A small image diffusion model, trained from scratch: layers 8, 33.5 epochs.
Rows from block 3 of a small image diffusion model, named by matrix and row number. Rows with one number belong to one neuron. Each number is 128 + 24 x the weight over its row's rms, rounded and kept within 0 to 255. All counts start at 0. After the name is the row's rms in percent of the matrix's.
Before each neuron's rows are labels from the 100 images, of 14848 (inputs lightly noised), where the neuron reaches its highest value: "responds to" is what is common among them; "place" is the part of the image that holds the peak. Only what is clearly more common there than usual is listed. The data: scattered letters and digits in many colours.
# fc1: MLP up (model.blocks.3.mlp.fc1.weight, 512x256), inputs 208-255
# fc2: MLP down (model.blocks.3.mlp.fc2.weight, 256x512, transposed), outputs 208-255

responds to: green; brown; black; purple
place: middle left
fc1.122 080 [148 117 146 134 135 132 126 154 107 129 133 144 117 131 110 156 148 154 173 146 110 166  66 149 106 134 161 142 162 111 132 116 126 133  87 111 140  49 140 104 103 120 168 105 168  96  97 111]
fc2.122 083 [139 139 127 122 136 134 136  86 109 134 116 127 155 156 120  97 115 147 101 115 133 154 123 147 107 102 165 106  81 127 118  80 108  77  73 152 145 142 129 160 137 114 131 156 128 144  89 144]

responds to: green; black; purple; count: six
place: middle right
fc1.279 131 [117 125 125 113 101  92  70  97 160 117 143 112 133 118 125 137 147 110 107 127 166 121 121 180 139 127 132 115 111 115 121 101 110  89  96 139 111 157 109 132 129 132 133 148 130 167  62 102]
fc2.279 098 [ 92  97 138 113 105  93 134 131 112 121 153 149 123 140 101 123 117 109 103 220 146 122 123 170 127 103 110 154  91 122 150 128 185 114 147 104 144 105 111 150 127 161 119 129 115 113 147 119]

responds to: green
place: top centre
fc1.152 094 [135 100 136 149 148 111 107  89 104 171 110 139 119 158  93 148  51 112 109 153  86 108 114 144 121 137 129 128 125 116 155 143 133 101 108 123 108 131 111 114 110  94 162 127 144 112 144 119]
fc2.152 091 [136 170 114 108 161 124 108 177 172 127 106 123 132  75 124 138  74 108 124 110 149 127 136 120 107 124 124 126 153 105 130 140 126 155 123 123 115 126 123 181 135  97 131 114 108 113 141 144]

responds to: teal
place: centre
fc1.146 110 [119 123 150 133 117 120 109 123 127 157  84  90 163 128 188 137 128 143 169 149 139 155 113 104 108 185  81 121 148 111 109 145 179 123  97 189  62 117 128 106 152 125 153 128 156 108 134  96]
fc2.146 105 [ 91  97 153 114 124 116 128 168 164 106 197  90  99 141 119  88 147 134  67 104 128 136 121 162 167 181 108  78 100 100 111 139 154 114 110  63  56 133 103 166  67 112 151 167  94  75 137 133]

responds to: brown
place: centre
fc1.209 098 [123 150 114  93 158  90 119 104 140 131 130 131 158 129 130 121 136 128 139 146 109 155  69 148 110 142 145 113 150  66 115 138 144  85 145 134  68 164  93 156 157 137 101 120 122  98 146 165]
fc2.209 098 [132 102 163 100 121 127 104 108 140  81 168 140 151 154 142 153 141 118 161 157  98 113 122  95  77 138 106 140 144 147 130  74 164  90  62 179 101 150 170 115 137 178 141 164 148 152  64 126]

responds to: count: six; brown
place: centre; middle left
fc1.304 105 [122  91 129 111 142 150 139 127 143 140 173 137 128 103 110 175 114 131 134 103 136 165 162 144 160 147 109 135 133 145  92 109 115 128 127 132 141 129 134 134 102 136 133 162 112 124 144 168]
fc2.304 118 [ 97 122 103 136 127 157 150 116 133 158 140 102 167 149 124  84 133 126 131 117 127 111 125 107 131 159 126 108  96 107 122 128 111 128 110 126 123 131 136 137 166 131 106  70 171 156 135 127]

responds to: pink; white; orange; yellow
place: centre
fc1.182 098 [135 158 141 155 134 141 139 134 100 119 140 141 118 135 120 128 115 150 111 123  99 143  88 117  85  95 125 144 133 113 147 132 116 148 117  95 139 135 104 114 114  93  98 127 132  87 112 121]
fc2.182 088 [149 137  80  92 109 120  94 117 144 134 121 158 122 126 136 143 127 163 133 108 152 112 116 151 131  89  98 133 139 118 130 153 128 109 114 110 108 134 115 107 152 111 136 111 144  87 143 110]

responds to: purple
place: top centre
fc1.460 096 [132 104  93 115 145 136 166 133 148 104 141 135 120 144  97 127 104 155  92 107 109 144 137 131 143 129 128 128 150 153 137 138 130 110 108 129 112  99 142 140 107 131  99 139 112  96 120 129]
fc2.460 084 [129 132 105 143 176 127 180 117  61 127 104 140 130 103 164 133  84 203 136 114 172 133 132  85  99 178 145 125 124 127 137  80 159 149 122 136  96 106 114 138 125 152 130 138 143 123 126 181]

responds to: count: six
place: bottom centre; top centre
fc1.308 122 [149 134 134 122 144 127 120  98 108 109 136 112 136 140 128 184 131 128 128 130 171 199 158 138 149 103  80 114 103 156 100 114 146  98 127 104 184 157 115 148 120 145 102 126 115 139 152 113]
fc2.308 108 [120 162  75 129 177 147 137  98 117 108 112 113 130 136  95 117 100 163 186 128 136 120 148 110 116 103 114  99  50 126 122 153 146 107  86 112 106 110 133 119 175 138 110 108 158 187  99 112]

responds to: black
place: top centre; bottom centre
fc1.487 097 [115 148 152  84 115 130 111 117 119 140 107 129 145 135 157  99 130  99  95 146 118 150  71 148 138 114  85 144 173 117 143 138 107 166 121 133 127  66 170 123 127 124 109 180 120 157 118 102]
fc2.487 101 [145 126 150 159 102 114 115 145 149 103 139  99 128 131 113 127 134 122 158 116 146  99 161  89 117 115 122 109 102 137 134 148 143  95 176 141 133 102 133 135 124 110 135 145 175 119 118 112]

responds to: red; pink
place: centre
fc1.407 129 [120 122 132 134 121  90 194 154 121  91 127 172 129 104 143 152 158 114 115  90 120 114 115 147 112 107 193 131  94 111 106 152 116 115 114 140 121  98 126  94 107 125 134 135 156 105 181  87]
fc2.407 115 [107 146 149 117 155 114  65 157 134 117 153 136  87 109 103 153 122 109 111 146 146 145 152 182 109 122 118 132  93 109 172 145 137 125 170 146 179 174 114 145  80 118 118 114 142 124 125 115]

responds to: yellow; orange; white; pink
place: bottom centre
fc1.423 103 [147 142 147 145 143 107 134 116 124 122 118 172 114 128 135 107 110 119 124 136 142 135 152  88  91  99 139 112 159 109 166 125  85 142 105 108 139 115 150 127 153 141  90 116 149  97 124 159]
fc2.423 091 [ 95 156 121 107 133 116 131 111 126 135 135 118 124 170 211  90 149 161 113 150 119 163 121 124 118 111 130 143 141 120 185 109  98 150 152 151 131  64 105 139 111 165 133 131  82  99 104 125]

responds to: yellow; white
place: centre
fc1.413 080 [163  86 138 146 137 144 150 128 129  72  92 132 165 119 163 162 161 133 169 126 124 124 120 109 149 118 108 143 118  96 124 141 141 106 125 144 181 171 128 137 115 103 110 128 170  86 124 142]
fc2.413 082 [176 175 154 121 167  72 178 110 137 172 170 169 106 122 145  94 146 126  72 117 126 102 147 138 154 103  64  93 101 122 111 139 117 154 134 140 175 146 130 150 172 104 137 145 121 133 114 114]

responds to: yellow; orange
place: bottom centre
fc1.14 076 [142 121 120 135 125 122 116 104  87 132 129 146 128 151 148 162 126  86 123 142 153 143 116 108 141 117 116 137  92 138  85  86 139 117 139  85 120  86 147 115 133 105 114 144 164 108 134 124]
fc2.14 079 [158 116 105 148 126 126 129 145 163 110 149 150 105 105 102  94 133 100 127 127 126 138 111 135 120 105 109 111 184 104  98  85 154 127 118 161 118  94 130 106 127 121 141 172 107 124 139 113]

responds to: white
place: bottom centre
fc1.434 111 [168 104 107 169 131 105 121 107 100 116 125 139 110  68 117 162 135 119  92 153 153 145 182 128 134 130 157 109 153 135 139 116 125 136 105 104 132 113 145 105 122 140 113 150 148 144 111 139]
fc2.434 096 [146  90 115 113 110  88 130 150 118 150 143 162 138 158 137  88 145 129 164 130 118 153 106 132 137 126 145 159 119 133  68 130 111  87  75 184 145 145 129 115 178  78 135 136 143 148 153 139]

responds to: blue; purple
place: top centre
fc1.72 082 [111  79 118 128 126  94 109 119 183 135  97 103 173 126 116 126 116 109 114 143 112 119 142  97 146 118 102 137 125 115 159 120 146  93 152 147  89 130 133 139 123 102 103 121 149 111 159 136]
fc2.72 093 [114 173 114 110 119 170 100 143  69 126 154  89  91 103 142 146 131  94 132  98 142 115 141 169 142 137 111 134 141 144 145 147 144 137 123 131  95 136 136 151 103 127 112 143 148 105 176  96]

responds to: red; orange; yellow; pink
place: bottom centre
fc1.475 100 [129 103 136 109 125 123 126 145 118 112 134 130 161 143  87 103  93 157 140 144 154 101 148 117 166 105 105 125 109 148  93 142 105  87 118 147 153 164 158 119 127 141 119 108 130 127 167 151]
fc2.475 093 [116 150 128  89 153 172 134  87 156 125 140 131 139 128 132 145 162 109 122 177  96 136 154 131 112 167 175 134 154  91  97 143  86  96 172  78 147 114 128 148 141 136 117 171  98 117 146 126]

responds to: pink; orange; count: six; white
place: top centre
fc1.108 123 [131 134  98 113 150 149 105 126  91 115 143 143 125 132 147 155 131 120  99 117 120 101 156 137 129 132 112 135 145 137 156 126 105 140 157 135 123 163 135 142 155 138 123 145 144 157 144 150]
fc2.108 118 [103 118  88 114 159 133 128 139 149 135 163 107 125 139 181  70 123 166 117 107  92 123 140 143 142 115 135 122 119 114 101 149 116 132 123 175  91 130 117 163 161 123 145 138 149 105 141 127]

responds to: blue
place: top centre
fc1.22 090 [143 113 125 111 141 119 116  85 143 159 189 138 127 136 122 134 105 112 131 101 125  96 125 156  97  97  98 113 184 143  89  94 107 107 123 156 139 131 138  66 138 130 139 118 199 134 100 114]
fc2.22 084 [145 125 115 158 152 137 118 103 121 104  93 127 169 136 129 166 135 139 144 152 140  79 141  99  93  72  81 126 136 148 123  81 132 122  85 181 131 126 122  93  98 163 158 127 137 154 110 146]

responds to: white; orange; pink; yellow
place: middle right; middle left
fc1.393 106 [126  93 133 146 119 171 121 128 111 130 111 132  94  79 114 165 130 141  98 145 160  88 107 132 136 135 106 108 113 143  80  94  97 155 145 134 131 138 147 159 144 107 162 114 212 117 123 141]
fc2.393 097 [125 156 138 120 149 129 111 157 138 161 149 132 132  76 144 130  81 130 133 140 152 138  98 134 101 149 129 142 148 169 142 138 121 166 113 123 109 141 145 164 126  77  82 136 176 178 137 153]

responds to: purple; brown
place: bottom left
fc1.306 085 [100 108 123 174 108 149 136  95 137 103 122 123 158  81 109 109  72 141 153 112 129 113 107 134 101 142 106 116 128  99 168 103 157 141 101 178 175  97  92  99  95 148 103 178 142 116 109  87]
fc2.306 100 [129 111 161  83 116 143 134 160  91 147 127 128 126 181 154 133 120 129 118 131 154 107 148 147  78 132 118 152 143 148 172 142 149 120 117 105 153 100 149 160 134 129 104 179 101 144 106 159]

responds to: blue
place: middle right
fc1.33 105 [110  86 116 112 129 121 115 113 108 132 108 128 109 117 112  66  62 125 115 133  97  97 109  89 168 145 128  92  99  90 111 140 108 129 107 140 153 147 141 102  92 160 147 157  96 171 112 156]
fc2.33 103 [124 128 119 160 103 190 103 141 120 129 147  96 111 122 103 183 131 205 123 142 118 148 128 155 160 120 113 153  98 143 119 176 134 133 116 143 129 120 138 112 123 102 133  98 133  89 138 119]

responds to: count: one
place: middle left
fc1.447 108 [124  97 120 120  85 127 114 163 129  94 142 120 147 124  98  93 103 131 121 116  95 138 138 125 170 160 143 107 106  64 130 118 178 138 142 129 139 148 127 144 104 127 122 113 101 117 146 146]
fc2.447 092 [104 120 120 169 113 169 143 148 146 160 147 115 133 134  99 133 135 169 104 100  97 133 182 172  91 101 119 144 100 111  99 105 178 110 124 147  82 120 140 119  99 164 131 124 146  87 106 134]

responds to: yellow
place: bottom centre
fc1.142 088 [ 99 145  99 164 131 117 133 149 115 149 112 123 146 129 110 107 117 113 114 133 144 115 124 170 138 125 139 160 120 122  91 129 143 129 104  98 173 115 114 152 144 117 152 110 121  90 136 124]
fc2.142 098 [ 98 146 120 105 157 102 121 139 131 130 153 120 136 180 133 118 120 131 115 137 126 129 137 111 142 131 149  96 161 127 100 122 147 169 134 111 200 133 156 135  89 113 124 122 134  68 118 103]

responds to: the character C
place: centre; middle left
fc1.157 114 [147 147  83 140 118 119 146 150 129 104 124 111 143 143  92 182 116 118  73  97 153  84 151 139 146 124 119 128 137 116 193 129 131  95  94 131 134 183 152 156 140 133 123 121 101 108 145  87]
fc2.157 113 [ 84 111 168 119  75 136 129 133 159 172  97  90 126 129 126 147 145  86 139 137 176 148 101 123 185 153 118 101 141 104 178 121 153 118 140 157 127 137 140 131 128 133 146 138 111 127 142 153]

responds to: teal; white; pink; orange
place: top centre; bottom centre
fc1.326 087 [142  84 102 119 120 126  82 146 117 119 160 160 131 115 113 156 154 122 117 117 115  98  86 130 120 110 139 145 149 127 154 184 155 150 182 113 157 132 114 129 144 120  96 132  98 120 144 134]
fc2.326 089 [139 134 111 160 133 138 101  89 132 117 145 188 117 126 158  79 157 163 128 148 111 137 166 176  99 126 115  91 113 142 141 152 141  86 179 103 130 108 149 139 139 139 116 163 163 120 146 112]

responds to: brown
place: bottom left
fc1.25 112 [131 145 170 115 107  93 119 170 126 151 114 131 145 110 112 106  86 110 116 120 113 149 138 149 127 138 142 143 133 126 133 127 130 150  93 147 136 108 151 148 141 139 128 148 156 147 133 120]
fc2.25 101 [120 104 169 125 126 173 119 106 122 109 134 157 101 102 119 176  85 130 166 122 106 171  89 136 132 161 121 107 120 145 158 113 135 111 100 108 143 124  98 109  97 126  95 142 125 138 143 138]

responds to: count: six
place: middle left; middle right
fc1.100 131 [161 136 110 132 148 124 128 140 114 131 153 146 129 158 112 107 150 131 117 113 152 145 188 113  99 160  89 110 120 126  98 131 129  94 125 137 142 153 156 118 123 147 118 118 122 148 160 133]
fc2.100 113 [152 115 142 147 127 139 124 159 115  82  99 107 124 125 127  88 132 140 113 119 112 147 205 132 119 125 128 119  63 123 118 165  98  99 173 138  81  93 153 131 123 134  96  88 155 132 129 130]

responds to: yellow
place: bottom centre; centre
fc1.440 091 [132 117 173 119 111  96 159 141 162 114 151 128 126 122 171 131 124 120 162  91 158 162 152 116 129  65 108 135 104  89 106 116 134 134 123 129 167  77 138 125  97 132 101 137 141 129 141 103]
fc2.440 094 [150 107 142 142 124 149 148 125  80 122 121 159 117 167  97 105 106 120 109 144 101 102 125 110 132  96 128 167 141 125  82 131 135 153 105 126 192  92 107 131 132  93 152 133 113  94 147 104]

responds to: red; purple; blue
place: middle left
fc1.368 078 [142 147 149 147 116 125 147  83 148 135 157  94 142 120 139 134 125 127 144  79 129 121 102  88 128  68 166  80 107 142  96 157 141 170 119 106 150  79 110 105 129 156 176 122 109 139 119 165]
fc2.368 090 [152  97 109 101 121 161  84 143 126 106 159 102 127 145 108 158 144 141 130 116  95 181 141 131 130  73 129 140 137 160 106 149 108 158 134 111 145 129 135 109 137 128 147 155 127 157  81 138]

responds to: the character M
place: middle right
fc1.481 118 [162 114 109 152 175 143 121 127 123 132 136 121 130 169  84  81 104 142 133 139 140  89 167  97 123  71 152 104 113 117  85 128 129 121 118 118 151 144 107  99 122 132 144 117 116 107 141  93]
fc2.481 112 [129 174  94  63 160  96 130 115 134 130 122 116 133 136 156  91  92 124  91 112 113 133  45 139 135  64 168 163 171 114  82 150 132 134 110 167 133 132 137 182 125 152 135 120 123 137 119 140]

responds to: blue; purple; brown; black
place: bottom left
fc1.153 091 [ 83 181 115 175  65 141  73 144 113 114 121 126 126 128 143 107 112 110 135 122 121 149 109 129  89  88 120 115 115 121 114 110 145 106 151 156 126  95 137 134 113 145 113 106 139  99 121 149]
fc2.153 110 [125 132 119 117 104 102 101 140 120 116 167 122 138 130 120 145 143  68 101 112 105 103 133  90  94 130 101 139 128 133 142 137 165 108 173  69 117 109 124  88 139 127 145 114 153 144 106 140]

responds to: yellow; white
place: centre
fc1.273 090 [139 127 139 123 128 103 119 129 130 143  86 141 169 159 115 122 138 126 130 141  83 115 115 135 121 113 109 125 119 102 106 138 106 137 119 122 118 150 106 170 136 117 137 162 194 100 138 137]
fc2.273 092 [108  88 141 103 128 118 171 127 144 126 172 141 148 108 137 148 163 142 122  91 124 124 105 137  89 111  99 142  97  81 118 131 136  92 116 131 152 105 160 112 141  82 106 158 120 116 139 164]

responds to: red
place: bottom left
fc1.67 089 [ 92 107 117 123 130 150 145 144  98 126 128 131 134 125 128 114  85 133  97 149  53  96 118 110 130 123 135 170 132 139 125  93 116 124 166 158 142 136 138 125 139 140 122  89 163 119 168 160]
fc2.67 077 [110 175 145 128 108 126 183 121 151 136 105 149 123 123 108 158  72 144 141 121 178  66 127 159 121 168 140  93 154 121 154 120 107 164 161 128 107 156 137 168 130 145 119  77  99 128 171 148]

responds to: white; yellow; pink
place: middle right
fc1.351 108 [122 141 126 189 119 125 113 125 147 111 112 154 150 128 130  72 122 105 119 136 139 106 126  95 164 135 124 109 137 110 128 129 107 139 114 162 124 160 128 149 113 121 119 110 126 155 138 131]
fc2.351 115 [154 132 107  69 110 152 126 164 103 113 167 165 151 166 140 166 144  97 128 121 116 112 132 167 103 125 115 125  96 129 115 119 124  96 109 107 122 146 129  75 145 117 138 113 105 118 159 148]

responds to: teal; white
place: top centre
fc1.125 099 [138 133 107 146 158 132  98 125 204 135  89 116 116 139 120 139 150 110 134 114 191 100 114 158 113 105 115 125 155 133 110 142 127  85 139 133 100  97 123 117 119 113  85 126 174 139 199 116]
fc2.125 092 [129 139 165 104 113 155 147 105 126 129 143 105 182 130 110 133 184 136 142 153 116 138  71  97 110 101 121 169 139 138  79 147 132 125 170  94 109 106 144 128 141 138 126 116  87 100 112  91]

responds to: teal
place: top centre
fc1.411 092 [136 123 141 133 126 120 124 115 135 108 156 131 122 147 142 104 127 127 124  93 135 146 103 161 157 119 163 140 123 125  90 147  82 113 159  89 159 115 125 142 149 116 133 111  77 163 126 116]
fc2.411 088 [158 133  91 162 110 112 105 133 106 100  93 105 146 112 161 112 148 124 154 151 131 118 133 162 160 126  81  90 116 158  91 125 145 148 104  52 109 125 144 155  93 118 144 171 142 108 100 121]

responds to: white
place: bottom left
fc1.282 097 [136 164 106 120 118 127 117  76 122 128 168 143 120 118 134 117 129 101  90 132 100 163 147 118 112 158 176  84 147 143  96 129 114 185 133 181 108 113 148 112 123 147 123 171 139 167 113 130]
fc2.282 102 [127 116 113 198  81 127 147 161 135  92 103 116 148 131 150 109 138 140 144 103 138 149  99 128 101  91 175 161 133 132  67 121  97  68 167  81 121 134 115 136 141 143 100 116 145 117 137 125]

responds to: blue
place: bottom right
fc1.26 085 [105 129  95 169 169 136 135 145 159 121 102 113 148 148 172 132 144 121 109 105 120  74 123 141 120  52 121 152 105 117  81 148 134 111 164 128 106 161 120 113 118  95  67 165 119 112 111  88]
fc2.26 104 [152 169 141  87 103 161 128 111  79 135 147 120 125 141 128 111 137  98 131 119 125 107 116 118 132  91 122  91 137 103  84 181 138 123 143  85 118 147 140 123 108  96 124 136 145 130 125 115]

responds to: green
place: bottom centre
fc1.316 083 [ 80 128  53 112 171 187 124 104 126 105 143 122 106 104 137 152 158 121 127 124  67 174 163 129 120 106 157 142  91 164 154 152 122 122 140 161 127 110 139 109 153  76  89 147 111  99 112 169]
fc2.316 081 [ 85 121  90 145 182 110 141 147 135 121  85 122 126 133 133 105 154 148 122 123 186 136 108 136 128 160 149  98 194 168 168 145 152 134 167 100 134 101 118 167  93  83  82 141 116  97 131 136]

responds to: brown; black; blue; purple
place: centre
fc1.51 121 [ 94  99 107 110 157 130 138 151 156 103 117 139 146 153 150  84 112 119 149  90 136 162 143 127 150 134 165 151  86 110 128 136 128  77  96 144 156 158  97 147 120  95 123 137 101  79 113 166]
fc2.51 110 [143 106  89 157 112 134 142 166 129 115 151 122 115 119 120 108 120 143 168 165 100 146 129 147 116 139  79  77 100 154 120 111 101 127 145  99 117 122 121 144 125 108 101  87 127 129  99 152]

responds to: red
place: top centre; bottom centre
fc1.10 131 [138 123 124 138 128  94 137 111  94 123 104 111 136 118 130 130 170 114 124 129 165 129 102 118 161 156  97 173 151 117 153 136 135 128 115 157 124  74 127 135  74 115 124  93 160 101 136 112]
fc2.10 117 [129 141 127 132 142  94 133  75 102 134 126 151 160 139 123 111 103 132 127 138 126 121  79 113  96  77 154 199 156 113 148 141 113 118 128 188 156 162 125 150 105 148 163 135 178 133 111 151]

responds to: orange; white; pink
place: top centre; bottom centre
fc1.354 092 [105 167 120 147 129 135 129 124 115 109 166 113 118 103  97 126 104 127 136 125 169  99 149 153 150 119 152 140 109 111 111 125 121 108 142 131 121 158 137 108 114 162 162 138 104 175 171 103]
fc2.354 089 [141  94  91 126 128 134 155 103 132  87 121 123 123 122 154 123 164 140 101 145 105 138 159 109 127 149 142  88 110 142  87 153 125 131 127  94 139 121 151 179  77 160 157 128 177  86 150 135]

responds to: orange; pink
place: centre
fc1.27 105 [167 138 164 156 160 128 126 108  93 111 133 146 167 146 122 112 127 162 126 128  63 159 145 121 135 151 128 129 134  63 120 108 111 149 160 113 154 136 158 150 137 161 117 142  86 154 120 138]
fc2.27 106 [118  80 140 114 107 100 154 141 176 104 118 156 114 132  93 143 137 145 112 143 127 105  94 132 159 118 107 138 130 107  94 140 174 103 161 113 136 136  84 125 109 132 126 145 106  74 109 102]

responds to: black; blue; brown
place: middle right; middle left
fc1.210 104 [163 146 101 118 159 103 160 108 114 112 141 128 114 142 163  93  89 116 119 136 139 125 145 141 121 104 122 128 127 119 152 137 119  74  76 134 138 137 128 124 159 144 165 133 165  81 136 111]
fc2.210 099 [129 120 145 105 164 153 134 149 114 111 130 151 143 166 125 163 158 154 118 127  84 115 146 107 158 129 106  81 139 104 126  91 130 132 134 107  97 146  93 102 136 168 121  91 111 136 116 117]

responds to: count: one
place: top centre
fc1.386 086 [ 98 132  96 113 163  65 144 103 124 104  98 130 102 107 125 124 167 107 143 127 180  84 119 154 146 125 149 132 116 139 137 177 107 105 134 123 101 138 127 100 165 159 136 193 105 176 170 117]
fc2.386 078 [113 156 170 146 130  99 121 157 175 140 110 144 160 136 114 101 130 220  83 141 128 111 118  89 121 121 127  97 172 130 126 122  87 148 138 161 137 182 141 154 111 120 155 157 180 162 107  91]